From a checkpoint of a small masked image model.
Model: 2.86M parameters, 48-pixel images, encoder arch vit, encoder norm layernorm, encoder patch size [4, 4], encoder layers 8, decoder width 192, decoder layers 2.
Training: adamw at rate 0.0022, 39300 steps, batches of 64.
Rows from block 3 of the encoder, named by matrix and row number. Rows with one number belong to one attention dimension. Each number is 500 + 25 x the weight over its row's rms, rounded and kept within 0 to 999. All counts start at 0. Numbers have three digits each.
# v: attention value (encoder.blocks.3.attn.v.weight, 160x160), inputs 108-159
# proj: attention output (encoder.blocks.3.attn.proj.weight, 160x160, transposed), outputs 108-159
v.35:556477493542433523484500512490474488494497498466468504523543455509472516472500545475513502494462485492511471498473470504555511494528508502485474509563515485
v.36:502463514483506458506465476484448508498476530542520452496501500534512476487511480503501507511506445513466520470552488525471482480471449481492482538467472491
v.37:502438504489469476492487535510466485489492540495503451518557478542493502474524513479505494477482448500503526470521450514503470457507474483517485521469499492
v.38:509486515527537495507533523491541494534534477460478554464520499463482515504510488536512504479460495484524502484480514479486514484513543484515468462486517546
v.39:468466530502521496478512539520535481561508520461492475508539459490505516505513500489493501463504492473516516445510456505473469488513499494544483481459519511
v.40:499497496496569476533481475510494538507499513540506515482478510505503482487511485518507516519479495542471496531531513510476508524473469489484513512420442534
v.41:538444503478489477505470506506456505472491533521483470532529482550484499470528509470507521501464450527488522493530466510520492468505464484491490524451470467
v.42:488541494539524541485533515513557498517527480474500551481488495455481522521478512520492496497509550479535476517463525471504518532520554525516516457523521507
v.43:518535477484465511512478462484466517436478486547522494501464536517505481502484501501497490533521507521477491538491529504515517527486489508459522529550487476
v.44:493480531519548495505521522515541485571522500468470503483528477473506512523512479516499498471466502470520512462502489491482499490512522490540475467461522547
v.45:527478464478421470527500517512448462492501507471443511526544504536505499458523512471532514468444492505510520521491474516549512445505494489497500511537518535
v.46:505517474479469502490477473484458515434477502544535485513467522531494486484488514489499494535537498526480490537506516508521499511486477514468525531526479446
v.47:500516475475454505494471477500455509448470512538520469532477510535508483487489518468491499525534507523479493530511496515523493512488465515475533538525480452
v.48:443538510483483538477498516507547475512504490481518495496485501481513529544472511505454519485559535454520508489473496485491480527512513536529532465516546476
v.49:566477499521455527500491511503496497504494497476452488523548452517478516489499537476509491492442492492504486492475470512552525510532513499490471510552517482
v.50:418513520475475509474496521490514467506501518494558473502483521493508506522495509498466516491579499474513526475513489488454443491488486514530533481479530482
v.51:491530487531523528475526509500534498506531479475505571475490506463475529510483508528493513502501538489535487535470523466521517505513544523507515459506510499
v.52:562465518492531516513460464481470521521481497548488435498521480548485487536501502504490468520459488508475516492518493500531522516514486496489483526497484475
v.53:477467533502545491492511528517535485573515514470485482496534466484507515518514487502496499467486492470516519450513469500478481489511503493547479476448519528
v.54:480450534479522484494473508509480496529491526517503444512529484528521483511522486487487505480514480495484533450533456507464460489505447490533493508436492495
v.55:521443481475427468479498525485442491464494525487510478537542500545482501445528518464527502494492451524497515496509463511530474436511476479477479523511488471
v.56:508507487473479496498465474507457511469465530547514441532482494536510488494492513469492494524519496520473496520529488526522497515485456517486525541504478452
v.57:474480511460469486495469494493470500472472516523540416524509515551527487494509491474495484504550467503474519466521477521481467497488453483489503527495498477
v.58:492461484483431480459491530486452486434493523484536467525537511518488515449512523476516511491522437503508512482505459505509468441502482482483484516507500456
v.59:564500517498549519523464444480477530502490481569491499475474500528488488550482487530483486530459507506478516518507531478522539531498494509479498516503471482
v.60:458561498509495530489526523515562498511512477470501532491473499458519522511475505508479498494546553476520465502466522491476504542514527523512529465533526505
v.61:497552503499483539491506507525560485537506484484441541495478489480521528523471480509464524469495548459515508502462497485500522540519526528534527460525536468
v.62:471528500518462546472519529500546477500508474454514503510505498485498523528478524488474496479553526457529490483458497482493490527522536523516511474561548485
v.63:552521496507556504507479457481491543468500482546509548470454511490482499500481493537500513540479502527484479535513554480518544520486506507463502509487450469
v.64:497532489492490525501500530499479494509487535500516470588485459529525509528504487412474503493509471477490473492505504469486517495547503536513487499513524467
v.65:499522486494498539533510494539520496508489526493473436520534462542504507518476519478497503494484481468484502460507458508536514506521512491500495503517550492
v.66:508476518506500460475489501458483503493512473505512566478469541461498493483523482524503497503499518531516502540494541494463498490476488506502505498482452517
v.67:503481503499511466455496500462490513501514472502541573486473534466481491477531484517513498515536503543516498538493541485470473488479482500490498494479446488
v.68:496514497472431543468521542544465504495485516511546470508520444494501507507476498496475523497540508474486500501519494494509501521537505515471471498542498407
v.69:488530482488510495453486493516499497509505470518553529509511504506489487487509515498507478520563450518518469522509497494495514519477497486465521500478452404
v.70:529501492483505488487499531469454505511499502513527526541461481480505511493534483461487505495482507530498486564493570482463499482535496543506479496494456481
v.71:501460490490491522503519523486503534504494538462497488518514453522488521494504508475515549486491535504470516478482515487501456463555494489493447493525519543
v.72:486473478469468540483511528520484533501497530472533487526527447531496516483502513473501531503543518508476520499492504495502453479563492481476464495526504453
v.73:454467497502476496499467483532536507493503509492491447483546491529564504509478523517482462501546471478502489445515435535508540532511488448487521514506532478
v.74:500533485501498513507489525482486487516490526502514474582476475539534507529510489419471485490496464483494461499506508473481544501542502536516503504491518474
v.75:525526500518541476519468474486512482490510464511447517483497545502523478489508512519485448508433465506520479502497496494504567511471509492508551510455491528
v.76:501509484504494524491529548475470518505492541484537495558496454511479514502518485437491532495503509504480486500493523451481471475561500526495452493522500508
v.77:498537484504489523474509543475491499483500485498524512522498502526503484478513500475444455497495497489491485469503503442463550505563527498489492507475491513
v.78:454511506520523464452517483495510483527509486506576547491489525489490479509513476511515470514608474505523484498506505488477456506456496483493507497502480459
v.79:504528489487485530513497528512479492511483540504498458587485450527525515529495496412477507492489476476488480495504497482493516498545503541516488499519527475
v.80:487455488484467530507506528506480536506496535469512475511516453522511518492498502485507543500519533503470521496490506509511443474569487488492467500527515504
v.81:505515502504496500471499535473467486513494511522539507563460485499516513518520474441472500485508502501502465549503534490455524501539501553516501497499465461
v.82:503494482466439557504499556522458522489485532506520462529508446522504524496489514471484545495497526494474499520499509518495489497570503523478484501521493464
v.83:486476533501473500498514478540507498476502491501482498428524519463500480498470494572511503513528524476503540477509469533511465512470495473495501500535518500
v.84:564497489486530502523508500459482521507508504478443549531489492487469496476533498468521525508400494547490519544479560469505508452518488519505470491477473540
v.85:524515508515548464529477470482519479496510464513450524476484552488510488493511507523494462498433484511519488500490509494490558508462509493519535506469494566
v.86:491522499511503489540462495491499468506495464538494487491452551518537503529490506507492466488469491485518471501511484536481544529475506528530555510463493551
v.87:495510487511553466457506475467511513523514479486545559516499523509479486483535497487521479520552453541512486516492526466492480475477487470481499501473460466
v.88:497538488503497511492514536473486498497495514495523489556492484538520490515515480443454485499506474483486479473505513446476539492563516512504477505495517489
v.89:523525460491515510508498531463488517508496505499512500548487467535485530458526532450494529493472483527489465502486529469494511475541523509484485499460477512
v.90:494530482502499495485506520466505512488500490491520487539499502549527494499516499459443471499510472491487483450504496456467555495565512475493476515476507499
v.91:529498472478500535497517525482495541471498524467486468534509435528513525465513517463496524498458498509468499477490516449508513476577502490483436497495507522
v.92:473518487503494539515517496539527498501493521489504441501539472537496497511473514497503492501528490466489497451509448508538491518510511480494503501515552492
v.93:494527468500516488490503532453489513516499494501542516546489498551493506489530502452464497500517476519491471486488529465466509477555523498488484509462476493
v.94:495472517509501465471492498462493503488515466504523568456479553463487488478518485545509493506518522529517506529494529496469488496466492490495512498485456520
v.95:501517538531512475508503493471498467503497485521476521487464555475498477532496463511480477486461505478518507478500490488482534509463517539537519498500508566
v.96:534476485506504515528536482520529533490458489512476488528508484523487519449478505472500497531450540521451509499521481488529481497508493487482482520513475506
v.97:510511519494504503507454511486509470523545510475488474468486501473503517558522513533518506440492472477530510513465516521494538547503500521532520467482530501
v.98:511495501470524529538489488504449501519491511513475498524538527501491490556507496473501550546463499499503509502515509514537515458500499505502501499482510530
v.99:516498507435491516565504525508443508541488513533472476488470513473503480523496489508526571533450480509472515526513502519526489478488489503495502503516492547
v.100:502494477535497502487536471525514523463458491501500535544539489529490491467480493456473483543496533517485498480527480473489483465512503477468485531511474500
v.101:493473496486500497486550519502493534497459507539521476515490492520492492440482490486505499545514530520468473495521470505575452478486497501478487517511476486
v.102:512514509538490499476456492493528468497540502465498534486514496493493521529521519516498481440510468485548515501469518500438540523514511506519520479482521477
v.103:503524483524495491472484486512545486452526490459506538506528507514475497519508497495484476479516482489529515481490503477462550510517533488498501494493509477
v.104:498518493460498473531508504510536495495518489502488447459439479476526503489486486541522492475491491491484513508492511490500515559501504493512487494531505514
v.105:499519498525510515480474498497525488482538492459511540502531518497465511549518503499503502479513473491538509495468509502466543515516521504506506481485516490
v.106:518472495527504541521530513516541527511494506479501499535525503505438529513504505464533514513469520516504503505472466534561478519507508519482496491485495525
v.107:528482504471490518547525519508513520531481510516478460495470488482490511491490499503534534511452509513466512517498481517543473521499487507492499502514485531
v.108:495533483551500481469506489522579498453525493455520529500506485500470497503498490500491465478526494493518503478488498482461539542514529489491488501506500487
v.109:529475517498543525546463458484490486531491489497448439493508480502537534528501527508494489470443542489477514515499521490512507537506459507535514490487521522
v.110:495518494511526482500463448499514473473520479467476501498519498507540501528503503503462450466497515475517512478512533471465552512508499488523494497488526493
v.111:504492497470464518506521544505484516515502504509526543513486534500443499483507500484543557530504451520505509526487479531519461451486526506475501497502486504
v.112:477520512535491488456466512482506470497545509472528529479505503486495498535523506523502485452553466482557491498467511508458519517501511513514519478482521482
v.113:513487495497520487478522504501548514483492497508503434486483473499502521470484500518507470488501529500490483493485480501560506557503498506506487496517497464
v.114:490491511466513486526497492484426493536481508535474435484483490485570484508492498516494514507487522489474485509523511498525475492487457501518503510509503519
v.115:496497501550530485475475456490531487464505484480491494503522483518530527492497514501458429466511538485515492475506518474471533526508491496521490497491518467
v.116:488490476527500498455532477519516520455462497505525537545547496535482490463486492455464471539530532515499490475522478483500484458507516483471492529500477468
v.117:506515508548483501478464500490532472498544504460506542488513498491482520532523518514505485442513466486550513502464513505439532524514512510515520477481519486
v.118:482529492492512483523474461502478473490519486475473504497518511494544463560503485501472486491489501474512516486520529476472543489506499484515493504496522532
v.119:500517508522508505470462502491511475492542506470511517489521508488482511556521508513501497462520468484551505500466511509468543519510515511517515477482522479
v.120:529494525478487508539456518488480477542521516500462462468463489471521516531517518532528525452455482491499515530485511519497506528492481521528530481486514525
v.121:498484498471502492510541527500498521507474507536505434492467488493502495469482487508518511526496524509473476501505474513576466519489489505491486505519487501
v.122:501503522495489494509479531475515483530540506489503477457458496476504517505517512544530499442506476488511499518467515522499502551492496521523513470493519500
v.123:481513509523498497445475514488481478491525516487530529497525508492488489539522501505495497479549471488550492498482501508474519484500515510507522490481513472
v.124:486523476535492474457490478504548480454526480451517533505527495520499494501506496496477450463539497481530500473489507467463533518514523485501498497493513470
v.125:522484497450500494534527509504493518509470500539476442493465491500507501458478496507511519525461522512461499504521489501565485500490491497495486510520487502
v.126:501484508470489523510526548499458525531478521542519493501484512488468491488498497497533563547498481524480487524497476530538455475488497511480503503511478515
v.127:517480487529505512498529474527499525474449505512485504545539480522496500478482500455481496545471544518480499490533469481517481466507492486474494528504472505
v.128:530472517508526468505513491452513506510516515500500505414506491484460528509498512587519519513468465524496499511487495486475508526489526465467461492481488533
v.129:487518523469470492468498491517457505476495530479549521506519507502497498458496458496502520512552506504495506491485530497519443446480482497503487506560495466
v.130:461498475474479495466458481480515480500490477471476524536492554543540461497502492462469496475521517496502525488503483461467515513512448503525560508506515502
v.131:529505521450454476491492437482463511516494509440455544517514520521577487472509456483499520497465476522479544481507493500500490421489434468515490515545492505
v.132:548483541525486488525530498501469515532504521483489497465524474466523482494491450538521505502474436478503469517481484538544491463461498507513457508548513490
v.133:501515484487472524520482493532493489500482489492436502583493509504551465503500486416466491481468521478505513481513497491510529464512469534541540511538515492
v.134:489471503529553483498516522467533511515521503521542492430488485494450540522498534568538484507512487509505476529487495514471495575491536484464473485438489543
v.135:533474536482460475541487461517465512500493530478465493487526478475562512487495470513490521475451459496485534472506474521504511454485468473519471517560501522
v.136:527473514513532470499519494455516508510516515500506505413502489486456526509497517587526514516476465523499489519485496486476503534483530465464461491481486529
v.137:466528485490470530492486508545485494489484485499503498585494511515542471489502486415478484487537538477503504485513505510524488470512472533533538509521511467
v.138:466532482489476532493479513540491494484485478505508490585494515517533474493504490414475483490535542481502505481516509510525493479520476537529540507503512471
v.139:521499459527511505539521512513548494494503466514452471500486500475486469531494539498500497499438454488513470523487453501469549548500533488486526499498501527
v.140:478525494473457517499468487524474488495482487484478510581504520516560466486506472418463501482513533487494535469518504498515497445521452526541537513530515476
v.141:492481562514501487505501513502468519489507538501551489449521468465507538487491468554509520493537506486495499497484517531531464491476502508508438498523507496
v.142:560508485484459500550505464519488492497487496483406498535503504479542456500503491465487508500407462504492510494508481494497538451492491480514516517553497517
v.143:494526492475450482489522477533449509463493502464510496524523506480530476463505492476508520509512484512492503505495493494529458413478468474496503512575486489
v.144:544487494465456490522499487509454505528494517502461511502509489492547511481508493499498510498451498532475549486512502511526497426516489480505494506497489504
v.145:503479526547556522535525506504519515494513509533521459485499434446434555534494550516509501510494504487509454498499504504488508538502561510481433482482495522
v.146:557471542510509504553476493491479493514502542519453487484508457466506536523495506516492509514439488484499491475510512509510524495500537506510444498518506523
v.147:527476513522537481503526509473517511501517517515526489414504481482442538509495520586532506515487467516500478523486500504489503542482545472461458489470486518
v.148:486506530491461492491515493528463516467496525477550501494534495487502498459491456508505517498543500493496502493484503521527445442472481497508476511566499471
v.149:491483497540555521512492542474553496521508493544518489470474494516441517536493520529502475501504523487509481505499508516485526595517546530492501487418508512
v.150:511495536488459480497505474530454514483496531481524499482538480474529513465492463521494527492521489498491514482498492512527469443484479483511464511568501468
proj.35:504531498546567496510497488518510539466475504528514502506480514499537504522472505498496489529514500510496483543509481510480507497507520501517540530469464522
proj.36:498489503488476525499523500537521446545516555423497471517533474516543541483506492508518503442485509428523541479484531504498503492530528520510519484549564500
proj.37:504513515533517448513506482485539545526485555530519495495479530515499448500487485504529481503505504476483485515541491532496504530480499537516467532495486501
proj.38:498501529493486484495474504474489554486457504572496510503456535487490456486494499498481491525508494536471485508529482528492498489502478517493476550473448494
proj.39:503500527505514446509504476456523561506472529556509494502462531510490455504490481506499492532505503516476488504526483538503506518473491520507464542470441494
proj.40:501518484508407547496474546545484458497529495507501518492499505500493502496523526506498510464514502454516502506501511464516490480497471524489513482530544493
proj.41:502484512524485459502492518498506508515499545509512483500510531492513443490485480505522482466516503444488484528541490521492499499487468524513467540515519507
proj.42:488493493500506509490483500488466554469478428553485513479444501480467494506495514484469493551496478584488470495491472510494497474482484470490471495440431493
proj.43:499502473496497543496510514537490442502534478435494500499539466500507548504511516497509508472493499482527513492470519467499497495520517482498535452531557506
proj.44:498497528494498467503487495462501559493467511563499505500460534494486455498491490500491492532513497532475485500524483536495501499490479518498472545470437490
proj.45:513536503519539474513504512484532516486482525558530506508492534516503454517457478507509502508515522472481490534557484498510502532520502530513531531487492504
proj.46:500496471501496535496510509537493438508538486432497495498539465503513544498511509497507507464488499469527514496473517465503498495510516481500521454529563508
proj.47:503501470508510522502521502530507443510540492433503492497544465511511544509505505501513508471491505464527514497473515468508501509503521483505526451527557508
proj.48:497474512448546435499536463449491522523506488469495489489490468500462497491496449498513491543475511559503485471462499527506487502452518471516478466475466478
proj.49:502523488537568493519508505510505526471492504521506502500483514483538505535482512495515479537536510510503480535497487511479503500517507495516536523480478512
proj.50:507469532454518429499539466444514543560491532478505482493497499539472475479501449513499515508453499518488510468496509533516500516435527501523437504487464488
proj.51:485488493478487505474478510488453534474478452545482515480445507483479479479494501484460495533483480562488461509494465511498488465481475480488471518450452488
proj.52:487484464506491545507506530547474449496541499427482492490532477478515542510513534488515498464531486474541495502454523508476492468538484487498522481535542502
proj.53:499497527500503454507496484460513560502472523558505500500461533503488453500491485503495492530510500521476487502524484537499503509480483519504464546472440491
proj.54:501484521516493443515510486479534545527501548509510482495501519514480463495490483508529489490511502476489491498526489533492507519467482524510466532509479492
proj.55:508511518541523453505490481494528517505480560533523494509493535512519453489477483506511486475494512448481498536556492518505510522492498536508481555508511516
proj.56:503498467507508519505523505528507439513545494429505490497542466509515543513508501502519508471495506458531514492471518471507502507504518483507522451530559507
proj.57:507491509512522479516526455514530463544531570430507477506559476523509521511509488508531507470487523446513529492489536496500512521487528506510517489551541497
proj.58:511505520524532430493497468492526526534478576499515486498486523519522460467493461497510486492468519472484492510542496513501500521460530529511457538502508504
proj.59:487488470482475553495495531541461449492540462432476509491530471476508544495515524492498498473511488497532502491458516484485491469531489481491517461528546501
proj.60:507500514504533457492493459471514533483509440533499513496482476500455521512506496509488492561468517581484487484491489470515509523455528463492496459474452501
proj.61:501486496454543459489529506456492503509514445508484499495496470479461491500488467489500489552509521558497485482474487475501475510466509470506480450458485489
proj.62:495486519515579457506513425471507554503483482498496513503475484506494513511491499498505505559475496578487488494475491527494510510459530470506504499468440499
proj.63:489492474484459558484480532544452449496529459450475512494524474473514537479519521490482497472502490497522508494471513466490493462525488473483504466521551505
proj.64:485465475485563481468496515511480510480484497481492471488514472480488508488455486488502501551489483512504490483475492500487487469458462467484531497510482485
proj.65:481516463494522533492488500543497472488507459449491493494525458480481564508463528489474485528489489527519484494461498488482473494476489458485501462496524488
proj.66:518489535511476466510508506461504526509493540554509512505474542518519436492535477511526512471514511471481512507540501510519528507526509541513502540505476512
proj.67:514477543500476485507514493461501536512480532552507500504478543518512439501525467509500516473507513478477511502545497522517514502528504544514490539492471506
proj.68:482469484445561517488524469485491503488516500433506457502510481526507524498519428499518523546485510505520514499469502485498485500507516511500524458503494494
proj.69:521459493440518507488531473485481491526498478501509477515497520516489458510512460507459525478491510477490534522518518499498486482513505516520475511464526507
proj.70:514469530494507455494513510445490557489479539535507487498455534500511434496512452502529509514511514488482498478542488514511516488498480538514533523512452506
proj.71:474512520542499518510496492504519551465482506510490492484497496495492523519445511498494483538496504565496456467478477558500491513507483519480520509516440503
proj.72:478470524486539521501527453478494567477480510489505460493517505512475491537467459496473507532486504554496480494482488548480477493521493525496509498494438485
proj.73:466502473493527482485493474526500487493520473437510482507573471498454536490509510488482500467503484508520488553452513490447486489509525503480482513491519497
proj.74:496468480479547474466490524512466511486483502493498478488507479470494491483444496492496500526494481500498495487490498503489495459465460463490538513517490489
proj.75:518542461503475471502482556523501448535524483552505551503481518486493474495501564507482494457506519452493520534507531446502502509490487463514468524485566508
proj.76:498487507488525522493505495511498538479460500531493468484475502481501505513432479490491502549476498519493493449499484545504482484506466502494522499506461498
proj.77:515522453460509534502522496538503465535510484498497510515474490492512522509462523499490517521479535478497541474477543522517508482511490456522484504545551508
proj.78:519464505459484517512534456487504498527477484519508485515497509518481486504510473503473526478514497482488543498518513533516501502494520512521448520475509507
proj.79:481468469488564474470494521509479505475498496464490473489510468478494519487462487490519493557492486520510486474469490490488489473454472470483538479508483485
proj.80:475499524526515518512520470477515570476493516482509485491525494507484509528470484491496504524499495555503468484467485539485494511520508527487535477515430483
proj.81:511456516468520442481507504449475540491483540520503469497463521495516446474505447499532514515499496478488517476525500514504512468472482527506526527520468503
proj.82:485484507483556493482517474472481534475519527451508462495506487517529501514500447498533503542486501520516478491465498507493499498516504533490567452526464492
proj.83:490522500523489525524516481500541473516528493473502506508530483546497539503555497507519506489502507502517502524475501468494505537507534497499473464494515492
proj.84:499504531532485512500488550490502534481465516578494512487458530486509458522466508505494486516498511498478476482543474516517493501522466509497524517494457495
proj.85:521549482529453468517483548507511453531516498559497557503469524484512474494505567507500491467510511458487510518525529465511519518494488482507481534502549516
proj.86:507528486504479477477480508504477448506541512459509545503519482494548513467542527513536513458507484462512501493499529454521536495490529495502547479547552501
proj.87:520473512483485518513524493495503516526466482555499497508484524498474467527473498507440511481506518492480529506531508527519488500515500510518465538450499506
proj.88:505488471480535507487507503529496500506478491505504481503500478484485514502439513495482515539490509493496519478480518515499496475476462455504511505524502496
proj.89:504507490476506521482491503516458524476491482516498507497466516457498482510424519494455494519492508519487486453508507554508495461533469510511516518514493509
proj.90:508503466488522516489504482536499495517492472496509491512512476487481515509452528504451517514490526490497527487475531509504495481488482457508498510518518497
proj.91:480512498519519531495496518529508537476473494503499488488496498485480510532438514495467502526483515533494460476490485534496493494528472486495530514522464492
proj.92:482515470487512550495491485547500465501503457450492490499537459491481573507466528492466496515478488523520496502459504496482472498487502461486482465493534488
proj.93:527485487468503513487512477501470520508497479515509497509477506469491484512434519498453521512504518503487539460499533548526505469497493500526509507512498516
proj.94:518501537510465487517510497470508516519498534556509517508481541525518448498538486512517517462511513469482519513537506512520527514534517540514489538503491513
proj.95:513542476515473485509475535521519450520524502514487540489494483482532531463528541502557489508507497459505519472501514471529523521465504467495483495538541503
proj.96:497516472512500509499495524539495428490515461456494512499527459491506536499540526498501489495507503479528490527452497465495499493484496473500541466502555499
proj.97:505497521503504481506500502478503566500483533562511492503477541495499469512478480505511507520509499513474505478544499537507502504505505523505466535484440504
proj.98:486488517498425524509530530458506498510517517470498494501485518504507478542473488502480509431527503511501503451515498478500487525541485498503506489503492510
proj.99:510530475496498519520522538527523471505510486480517541513523490503490533536541527513535516442527512469528516507479514492513505532498535492514516481495535512
proj.100:497506477508498520497505498511504436502521468441494507498523460511505532499521521498477493493495501496525495514456500459495499503498497476497540462515556497
proj.101:493507476486510512489483489538484432490518473446484496492518461488506535479525517492501487476486491472527487537461491472493496483490489481493516470506556493
proj.102:504486525508503483505505500466505566508483531560510491504473541506506461505465475505498506533507503516470508479544502534508505504511500521504470536490443507
proj.103:506488526512491525501516498451508539530454518552509511505487522499522474511474496511463505552501520585457527436524517503511504502523511521514516497500468516
proj.104:513522476496538485497487513547502492491496482512513518493537472466480548511540529500536497525509509511513497520472510513496498491441535488506514493484490485
proj.105:504485531503476509505506496459501549511473537562506496503477540502512457507476481505480508510500501523470515460548509521507503504525495523502490533504456508
proj.106:502522490505488529516487524514497422499476507562497498506497507490563504520535520507481507499514481449506503487523496483500518501532477499507526486490532494
proj.107:507538462507528513513489531565503436491511470490507526507533469490511547513564535505525504497517499459534499532468502482506509507485519478510533472488557501
proj.108:521511491511508540511501476491506485522466483543514518509520489496509522508528536512450506561482526554490527444500532494508518493508532511524566481515500514
proj.109:487513511545480438507503554517508548464526509490515465501495501500491498550504467504545491526548498495497461506499470503480482499460487498502482496473442485
proj.110:489478526536464460493519531451517559504502510501505466500484510508461472528451471497481502546521513582466493454503495499478474496476500507500495504503428490
proj.111:499493498467503539502493504504482462521460510554489546507494534493529478464512523501509513458482499447500529505528520508524516511546493491497504522499545515
proj.112:504486528495504491502502477465504567511481538554507487502474541509501463498464475502493510518493497518470510477550504534507504504519500527501463536497449502
proj.113:492511476496528481483471497540478461471519478481487480485518468462505539485532512489512479528496486500518478526468484492487494468460490483494505477489513491
proj.114:488503483507518457491501498514516515473553491417495470494510467510461531513492484492523497480503488497529465529469471492482484508469503489490467484487491479
proj.115:488477519527471452487492511482488537481519500479494448492482494500479474498465464488480480549504503543480477485494483499475477469475470502491489508509445488
proj.116:495495480502498517492504486501500438506522475438489496494515462511509526490505512495472488491486496497521494513460496456492497498500490478493530462517553499
proj.117:506490525506504490507503497471504562510478533565510493506475542507508461504471479506494510530504502513470511478547505533509507506518501523505474538492450505
proj.118:504499513511472493508532513454539546521499511486518494507496501522455496546470494506474524503518516582482512450500510490491483526493526511514511487507456494
proj.119:502485527502492491503504491460501563508484538554506487501472542503507461506467475504492506516501498522470509468548501528506502505516498523502472533495445507
proj.120:505507512510517470511503515498508565496490522555515498508477539500499476516482480507536509522521503497478498500537494539509504509499512518508463530475446503
proj.121:496522472483524508492477490549485444481519472456489500492527462476500548488544525492514492483492487480530487531462491483493497484479500485496511468497545491
proj.122:504498522495513480504491500501495558497475528567508495504480538489498472497488484503522507520504501497475504496544502545506505493501503524504463541486450501
proj.123:501480527493497494500508469450505563514492542537503483499465540515508460500451469503486507507490494521471509474549498523507501508523497526499463528501453505
proj.124:490480531504524509482498467447498550513456515541495482493480505496498479487461485492449495591471499613452505445515500496492493484510495520503491490498454494
proj.125:496518471494516501494487523548489443484519460453491511496526461478499544495540526495522487488508499481529487533450493485494496486472503477499520470494543499
proj.126:509515477458506541507492472538485448498502494480493537498516493493527522480545524501523499420481489420536507536498504498519518511525501489498507497502565513
proj.127:497509470513499512498506505515505438497530467436494503497520461510507534506518518498483491493500499492527489517455492457495498505496497475498535458507552497
proj.128:508536495535453566503512473527529506506489464506518503501508511526466520525488522503440501484509511523500472493512480508499498527564485517508471490481521507
proj.129:501471539475497487475534461464489518514456515480489467496541490529502501509534444505499529534492495511500508465490486532473479498508518554513489470523444500
proj.130:504531516460503479506477517510460473496523489489484557491513483453482507454537534493533512478488490487504534515490544505519512462486528465494479523557517507
proj.131:493506560510483483485495531485474557474468495520484520486556508470440487479493508493500506521489502535478471475498480565493493494500471505495472531532448501
proj.132:483511497544478533501524502513520522466468479455496510491557486521476537552471477522489506503491497519509462467480471523497511546534495515503543479500463501
proj.133:488486493474539439495465563481466486483521520486477517490486488454523483474505497492568486520492489488501505501485514492505499479451498471483529513523489492
proj.134:506516482534465566521528458532541489513500471501530484507503497542485538526479515509443505472512505504506497516508486500502507520539511507510489478473537506
proj.135:495528525547497506518491507497504567477497515441499526502550505490473520520478502497533484555502500564498462428485488534502506529519492503491526478522462515
proj.136:504529490535458567500516474529528499502488460504518498500512505528467526527485519503436500485508508521502470498506474508497494526559484516508473488478522504
proj.137:494466508462545433497487521472471495496511536494481498498494490475533479472515479496559501515490489478499531505489524493502504472437516483492525510522479495
proj.138:497469510460538432499487519469473497502512540501482498502482495475536472470519482498558503509492492475498534508496529489502507469437518483493521514520482497
proj.139:490523440498518528496461537536479449474543482503492525497468490460502518491493540494471475491495492490517475538495501469515503494505460464478534537467563497
proj.140:500485524469530431502477529469468514498505534500481518499497501465519468465524494496565505512491495489494527490498530505507509478450513484492508520534473501
proj.141:504493499535481517518535449515544535515473501454522470509550494552500539545485479509497504513508509524503496465496475518493507537524524514516515463481472511
proj.142:486529500497527477481453582489458503463512499516474545484483509448489469481493524493521479534488494516498447490494487501500496492493448487477521531509489498
proj.143:494493531481521493468502503489472540473466502513482481486541510490460472472501497490475490529495489519487468482513469531484480490506452497488484542499458498
proj.144:509520553528526496499477506475495548507504516542490535503514528487479464477475503494505512521497507516479473480518494501483499507514476504491508502474467504
proj.145:485450454523496489495510488481549498500492530495525417501453500544555499552480454495506468518518496502506474512506459473492485525478499530492523479456496474
proj.146:505495485529490484496490517475515518523488522494500492504460506508543489557487481506537488542496493529507466459497478486489503537516501533493543467476468493
proj.147:505520485533467568501525464526535499509492472503520485506502507537481524535480506505437498488510510515504476502509474497494494526555492521511487481468520503
proj.148:497488517484500503484534451501502527496461506436503464505561482539503533523513456504491515531496495521510498454479480545487485511506517533515513470519454508
proj.149:512511458499482525527504486527526446524535489482520512516462484522544537527505510515506505466506504476521527518483526468512518507500538497516518452496556506
proj.150:498487535510509503495524442494512566499472517439511472507556503535486514530492458505503496548505500547491485448492480539489490523507504523507509481506441508